A small image classifier, trained from scratch: 4.61M parameters, width 192.
Rows from block 2, named by matrix and row number. Rows with one number belong to one neuron. Each number is 128 + 24 x the weight over the matrix's rms, rounded and kept within 0 to 255. All counts start at 0. Numbers have three digits each.
# gate: MLP gate (model.blocks.2.mlp.gate.weight, 512x192), inputs 0-191
# fc1: MLP up (model.blocks.2.mlp.fc1.weight, 512x192), inputs 0-191
# fc2: MLP down (model.blocks.2.mlp.fc2.weight, 192x512, transposed), outputs 0-191
gate.460:128149158139119119146085159111159138086123131113077176125143127078109148151156063137171194130145121090195165133198067087093132084058114156126136106166139116085146110137136113115132135119081133134168156082186162123177084069122106115040130112130121198214114124116116153134104093127183137094113118083106141044140163137113090123130122138118147130071152088157169127073168093119082201185085125075073139135081159141166112143075121137136139178151137148107110175121123087163142138160146136123116087121149156114153165158115140190187141098099141149136175093125152101105114149126066138145
fc1.460:140136164154108139126102144146106103103125146125102174161141134129146099163100101132116125114174116086134136099136151125136148112129173174127120138167135110116129167152138072149114142123102125143124094141128147147160116105108122138130109121144139159186115154121119124124174116103140130096117102100083126106129133108112144136101118161109108144122129109140109142084140113152136153135139133099111142110108133119154141139103105148129153174110163112120116163169108150153117137140129120129095121116110137125100133123126133150114082108107131140141157117164141138106101150135095107122
fc2.460:115129165119142125199123128160130121143114156100137208155199094130156088186152117145163211128114138140099137124143113141110119085129171119155135092180170096070172134149154142128093150151159126095157110166144182158091101094169151090073115136149160148171084112162106118166150147155147102117129111128162160075184099088135146074049138091111065128146090109134102124073137127182145157165092135107089100104088130121106104134111118075111138189138143112106105150108143167112118127117079072084132063128170097139081095113072130124119117148107088179166166113133129177175088155101146136118
gate.461:123152141107132094084125131068092169100137171133125111101123103125131098113170146115114138122143138143129130113145144100155168180149113170101148196162105114118119161133114164122132175108120100152125138140144114152132073146127144136167121112129140157126087135117124116148132120159176096101130138135153122105152138173128093132127116115119118148103112119123120145120105104118104130135110128124103163141122085100118141167159127166161144128123111123144135151123130119107144093145148185146110127134095120092111133103132144121132121100122118138149130081098108108122161105124143149107
fc1.461:167136138167179120143074123097112133138150116137128141128115133137115126176134112132086135109125080089148176117132114121110105121130111132116113096157105097127094081174099122157104123127145129091094135160132093099154115151125120103164118142148096148114145135166100109083141101107116158105103165131143126112120116134123116162134126141147084124124140160124163080133123131144097135119122121127154145121153136149168073125105139172152113137105147136141128097134136159119103149154142153099107132147129156129141154158106161078118133142150120126091117113131173158127116087143107135136
fc2.461:174163150173140088138112111085131132127145111116127166128126130130125137162143122138100125117129093100142149126138134120106111114119121092114120118135110113148072105184112133140101141136155107113125135165147095099157111147080139116130117134151132120122129122143129115104147093134109129089100154129116148110128136125107135141104153147131090136134167145133150107146144156117099105111107166128175123116152130116157069127087133133138129114135151153117129133159139159116115148146146147110109134142121149123102136159138151094116126156136116077100113094120158136113111139131122135141
gate.462:173118158159140128114136100135110143115103099080091119126131192120156116093119130148165104166120126148168136153135110103105098075089090117115106128109140171118119096089134105120119173095163173108162105129154139130095082136152151117105142123097123137124140070164135127134130049160104141113111132119147117094148143154098109120145139136074143142109161138093140155123128133095151171167119154111153139136133123126134153131096120137151148146118121099131117141163193151092154125147140168115139096117116155125069133119108119160096141093180141147101134161141095114113118127115123155141
fc1.462:141142096109119151148072129094131094133103138124162124158143130131129117156176120107152138142129127136127147124165129127151183099156155105154152102108142112121156108141154132145157128124108122154126118131158134114154138121116141096131158160172124143114130126148082112121136167130129103116125126165105128136121180139151153128110100138089128134098140162154146145138101142134138103108129123109111101105105101125134147142166131128116123122143111096103114103161099103080133116103146125106113126151102116091167118117080170147144146125103064093120107110119115160137121092138160130130
fc2.462:193140103138115138132084106096134107175110122122138128129152140118153109099153173133173151115107111132146130123134165146167184138131118114177148094113142123111127098113172120147130183139119127128163122163133127116150141130138127115128133165157137134094112118120097097108162175127109113105116143159073091125111176121146162074091132154102144131099142135160131134138118143139124124119137109143113113128102128115117145161159126127132135135150144137141125135121123132060156129111088151122105126169124095106144128097100114122129139076112097058131104165090100140089116128121155133149
gate.463:119120169135108114124135120120156109151157144161141110125145136112100108120197095109148135146095124097142103150109088110166091180114123144103112091177117162153104183141165143129096142130121136178139107142123087135159108119135142100091158130126106142096127126163079148121145139119129100147083107118140109116117154119101086142147157122082096145106158121120112097175160102116133150121100122113131147067143137097166119143114130147110141136161143057110119125098178086120154128157093129138144121170143100127128064113136111113132146122135129167136114100162133133162185103166191174116
fc1.463:119112148163142118140115154121113151147132091154150156141129140111115136087114155145160145110155133151137196130098110111123091087156146108146137081118104105129149095141165174104129150164114157141159112169115099105096140140161153072108146062123112174130117114112121105109118170113158148146119090099091129121147129081112158074128135144123125088160124125118085105129146110119151130150096189128116104139109135104118137110141119136123111111162126117130096159108122129137154102176134138119133128136156129142135100128155135132128133148136106104149117128136093118155071081165130124158
fc2.463:146153158146141126120121123112096133141138109184146123131116150132078165102179138156142135102143147109133190131092100084127080119134160098145140064143110116117115112105181168140147161124122150152141087141120084092108114130165151080101131095128131155120107137169095093131119183132166109145110118098078128114128118106115167119123129144117130066145130151141068090140161123134122140157131176113094127132131130117114122122114129158128109123163168109105121122091168139106148127165093133136120127160119145133151122152130129115123123145121166103133101115177113108135076085129138129174
gate.464:123116136116121126129118130133136116093129139114143131125137146126122138137135127118123129139139123147119135132123141099142101133144132119131121154112135120149139153120144132132153131121159164120125111131139128137146119139122113111112110124113135134113140160126157102139124128123135111131117111131109096125124112122144102099129097123118124141140127117130117125119122099131134149113142092093133123164128124132152124132130108127127111149140143145113107147132159133135104138114142144117182162123154097133126128106105148148119126140143128124137144104132123124137147119117128140136
fc1.464:133133107085089116136090117181135128169163095132141114144119168107101103093099160112162112143171080159131144161100095141107162140110145153118132142152148140119126122158128119149105144114110095150131116158130132115100125123124098097163154162114053135132134098148107169088133113129154142148175127093103131142173124128139124100145113167121135127133154096141110101159157151105088141088097111143172100115121163119095167135089113138097138101155139147094136110111107105112141123129153095148106143173128119097144105167148130127114141123143138177127144145113115144129118110121096123107
fc2.464:131135117111100108127109138168121136161132116151131103125129150108115104108098171125161107144156102152113146143101106119118157143121130142114138145154114119120115130172128118166122149123120102150138115173115134112102128120119105088132160158110073115143126112144094146086125137128124133132147137122106109140167145103113126126153114162132152121136152115156116132138141153098111142111107122144163111131129143120083165121093117114110124109127161146097151102111136118123146108128158106151124129169120155096130134146145127128147133110133141171118146137120115138100118143105106106109
gate.465:141132137130103135139153132142115154120123088138125115147120124121137111127140128108152110120124150137116151143126126131118116104128115138136119154130125130097103144113144134128124115157121147140141114150110107106153128107103161124158134149132132105135137106098133092097131145159148124143118130136125105131117120114134120126111159122128139134134128105133136117109115112127121145126162133115140110111145115153128114136160119117097143121080129131142119120130119130146146127115119124149123108145142100135139127127139148140128132114134151159131134120115135154135142124110131123120
fc1.465:135143123191144147083082070123063109108095100094168107159133113104116126103168139092130102157130184106142128164167136183131184102131111159153145155158098091109116116116126189123119117109155135120141114176118145101085175141083166130124129136108137108128155095127170155144135129188107116166120137112129119131087077131127177115086103115118159108138191100150117108120133083140102123134122146130211154130118108140126151126143110118128118092146092125109101123151127108202096108115145115133133107165111092092079119120130169139169152166075116127126119111182169159130122128129130146123
fc2.465:132136132168124147087109118112085125098114123124144112147141134135118120097144116120126110139153181087102137156161116173129170077132122120157156136134110104116122117140128189134147110117150120126129108170131147113115178139100149131144124117103139113131130102140172161148129118171139106157143142098106093129114086116123189113097097130111158109155157104164135105114133120118108125116125130129194144124112103136109150154156112112125131096148111127095101106138113110183107096139126104129134105161124110115094117120141150123166128146100122113107094115177156136131134112141133141140
gate.466:083120125148157165077175103188183135065116139104107166119085097166208128157107113084118085085082120183092152138059088135106130114083175129119139136177072147118194138160209150103096135128150096112113121143155108122155105151164148078141161178118109156047119135130138089140157113152158081142112149133129099062128134166093099093111096146114135173156123151126141109084121098154093111122117122116111130126166098125142125154116090147158137129164141111129127122128095115161108192187109145188098131150109105117131164122126169145134150130096121146126148164152140099092170083159155176104
fc1.466:146162152166098157082167115164098124113114087123128159147150159113138131177140108133155108152099161119102143085095159184067164125075158105149157112160136126144101139139097129136095152111141086104143151130120148135128142112147152113162161143133106145090120159155083148111109167107109151098128117133100072124128150129086133131149143165107136128118107136134145170156090108172120156141131122115145151107124144139144123116166102162103126107103124157087141130120109126117106146092115127109151141134142119065113127089161138149123128115161109090147105133095125152153116122105078100131
fc2.466:135198167177101200117118119120113144152099069099095125108105160092185148126154078121128122138125142100076188089147130170123153066086185105143193115226142154088136052101073209079143135116186147088139162099141133087094161141147110107192134156119163126099163134088114163083142138135106234160134085101120164158137108098090112143124080133066117130155139140132164113142088102165176170097094142129125140149123138131180109159183074168136099112108135158079108085082144108120095129136142137174150077072109104116140094131081137140139132175139097134138121151098119151118137075097097124174
gate.467:136105119158109154135105113105139154129133111098123143115101113183114051082128170138149136131111141116162159135138143100176123109117184152157117123094125103156132098120172115161119146119089166139087108141117118090138144129159118081095120149053150113131108123138140146149131205109163126152085076104158111148120120118132116139082132126148127122138188177126103148144102135074170097163110149065157156091086124130156181102091119171144130098168098144131082130183122113148106099173118154183147141096117141146103118113097135112130082165076099180109092133133112113119174155126178160093
fc1.467:139154141104140111158099118165124118121105115122091125150140154097116115125112169157113117142150087154129130159114150117085120148116194147140145136094149135135119152137153121128132113157089093112100101142103175129137187103119126121152111104150127118140135142195177127116152153108124102102125147130124137146136088138134141146096150134143137130125133098135122136139171131112137128106121131118098112154132095148103174101111155072099151173123108101068118131141186122108156136115148155123056128129123115142168099128099125138128083138166083119124120117116132108154104132132135161083
fc2.467:138160102119147161124083127159118155138100128140081120142155153095150085117124141144123127126153121208126169145111123084144084165106189130117118160095178157086157162129155113115135142149114107143124099139104158092156153091114131112147130155134131120166132136187152096143131152127140101109103148121160137131126106114080131162112138153130148123123101100120080148110163119093167116124086097099102110151146127148127169122117171107114153158163122093088128144119154136110149141102137178133104117157120102135108113137093108132109110159138069108128125092112142112150084105188054119139
gate.468:152124124110138131136113119136131112109114124134160127112103134138134131135104131151121131127108136147147127095145145119141112097122150156129118126108111109174137125140154132116157102152103126112099125123125098125137132154139150127104115162129108131141112137157115138154117121120138129146110139127109117136103120127100099141157120120133145125094118133137142111135114152108111148096117100135119134136141145123139172106109133145140130143132113138134107131145119128134128142139125139150157139136132119117132113130121110124116104138125149136101121148134125137106143138135131145118
fc1.468:111151134152123153126173124146143158123104119121090080173152166115132122112128107116127111110134156098085128169115146139107168147151116115120155134134155136108132144088125137119117146148131124102154139139117175145152125101110123120135140109116121089107143104135134169080177141123104082073151088155170099149191126134128156150104137123114155147160144097105086136100126111150142127131153139074154109133127136113146106139171123065128157133136127155117146116103101104122111128095160105143163102110159150134127123116093166116159172083156090134126123131078147127095125134145119081091
fc2.468:102141125136129163131160155125151144156114124111077101170137135121155127119136112131134112109139146118100104170142149140127152137155101112131135152133129143106135153081115143120135141137099150127144142110120146151157108101098135109147141100125120093114101115122137156094155133134119109095139108140161103128162127108136152139109145136119127116158139110105087133114122093148148129128117116104153093122126125125147129159155113078108147135127115153138133131101087108136129161128164132150139112116179130137103125118111135137163148103142088126117106134095144120113127117148128085104
gate.469:152117149149133098137124122139125124109170139098114152124109148131141129168109139157136126155131134111111152117151105127130145122120118140083090122132134141111128105131127111190140138136150149121101144142113116113165117145126118126133169069116115129105103133125099121120080126103143130073113133168139127077124147142132079167100096106140157162141129109123118135120142113154131160143137117109137113111101112108137108118129115120097129129122123172170114094152132104131165110113152131144121118144108125126128112155147151122132161121165116171129140148143115137140122124063110124101
fc1.469:147119151138141127106137134131138147129127115129114139136167115106092155120107112146062156134120132138108128119132194094108139177126147129118144208124110146105138130128112168144122124149084142097148171104120130153148155098113164136142100112125114142178193134126109163159164147100079098126118120113150133123142101133128125139173133164135110112081149122104116135115128144122151154130144135086119097155116127060130103159132137077132135185120114151157088131120136083128120091144129131123122119072156105162082119108123119155127094139160102111131092140091105141163162108129103142092
fc2.469:121145153115124152095125114144136096147135145129100154132145115088086132130126103137081146122112131141126121129120192085105136159133126144116146176139123133119130118124118146127090129138107158102171138130125117159135128121130168150150116120124148146155172134134102151136146143111095125119106098105138144134149090140128116127163133150129103126102148115137094128119121169131130162144135131103119113128115157099141132142127115115110124158107123152167094145109124119130122105136120142115130131100151103142093123133124123127123112142134127092153089146095097121148138109141124164100
gate.470:147109100088140114113177099110111189115138161113104122098139152120207116171121113140155080155121134133129142114103156120127150137141174110124102154137155123122121129125164138109114127136154103147137093133133086112120150155139163149116159141152140127089095065145101126132127121099139129107128102142148149113103117123101125143086150107130133115119168107095142114153096088117139161168140111128139125143129082150145146107134132154110078148146112097131152149135121105119124146116121103113190134150119088103107137146153139139119105099156138156120147123114090179104109133105125138103
fc1.470:110121139148137127135101119153146103115112092138110125118115097138115139105133126136143138107117098144122118124116109122131121116140116134114117141141131129118136112113126113131115106104118099117107151161144169144151095112118165117126127137124131155143128122135148111129150140148109111102155156126108102128132126172144124124147136111121136144133112153132147141104150154156130091133120141109095132091109136103118139143121097165127143137165132164146129158107111109135157092108111155149112136153136143150147103141114150114157164138142101140158086145128127082141126129150115108113
fc2.470:116137125175139130140090125147137105161121101145132086129120118118138124088102129144127133115141095130143130109122106127139144093150100105074101130180116152100145103132117101103148163110113114124105167152132151164168120085118125130155146113143131159163119145125142101117118143137137150141132160129119117159099106107136128114160106116116159119130122124121117132115180161146147104144110162116111120086115106057132146150119120136147131134139116146166088142093155152137110063126145132179113127162110140177134124143135115123143139129168121103135082134149126078122114108131141116143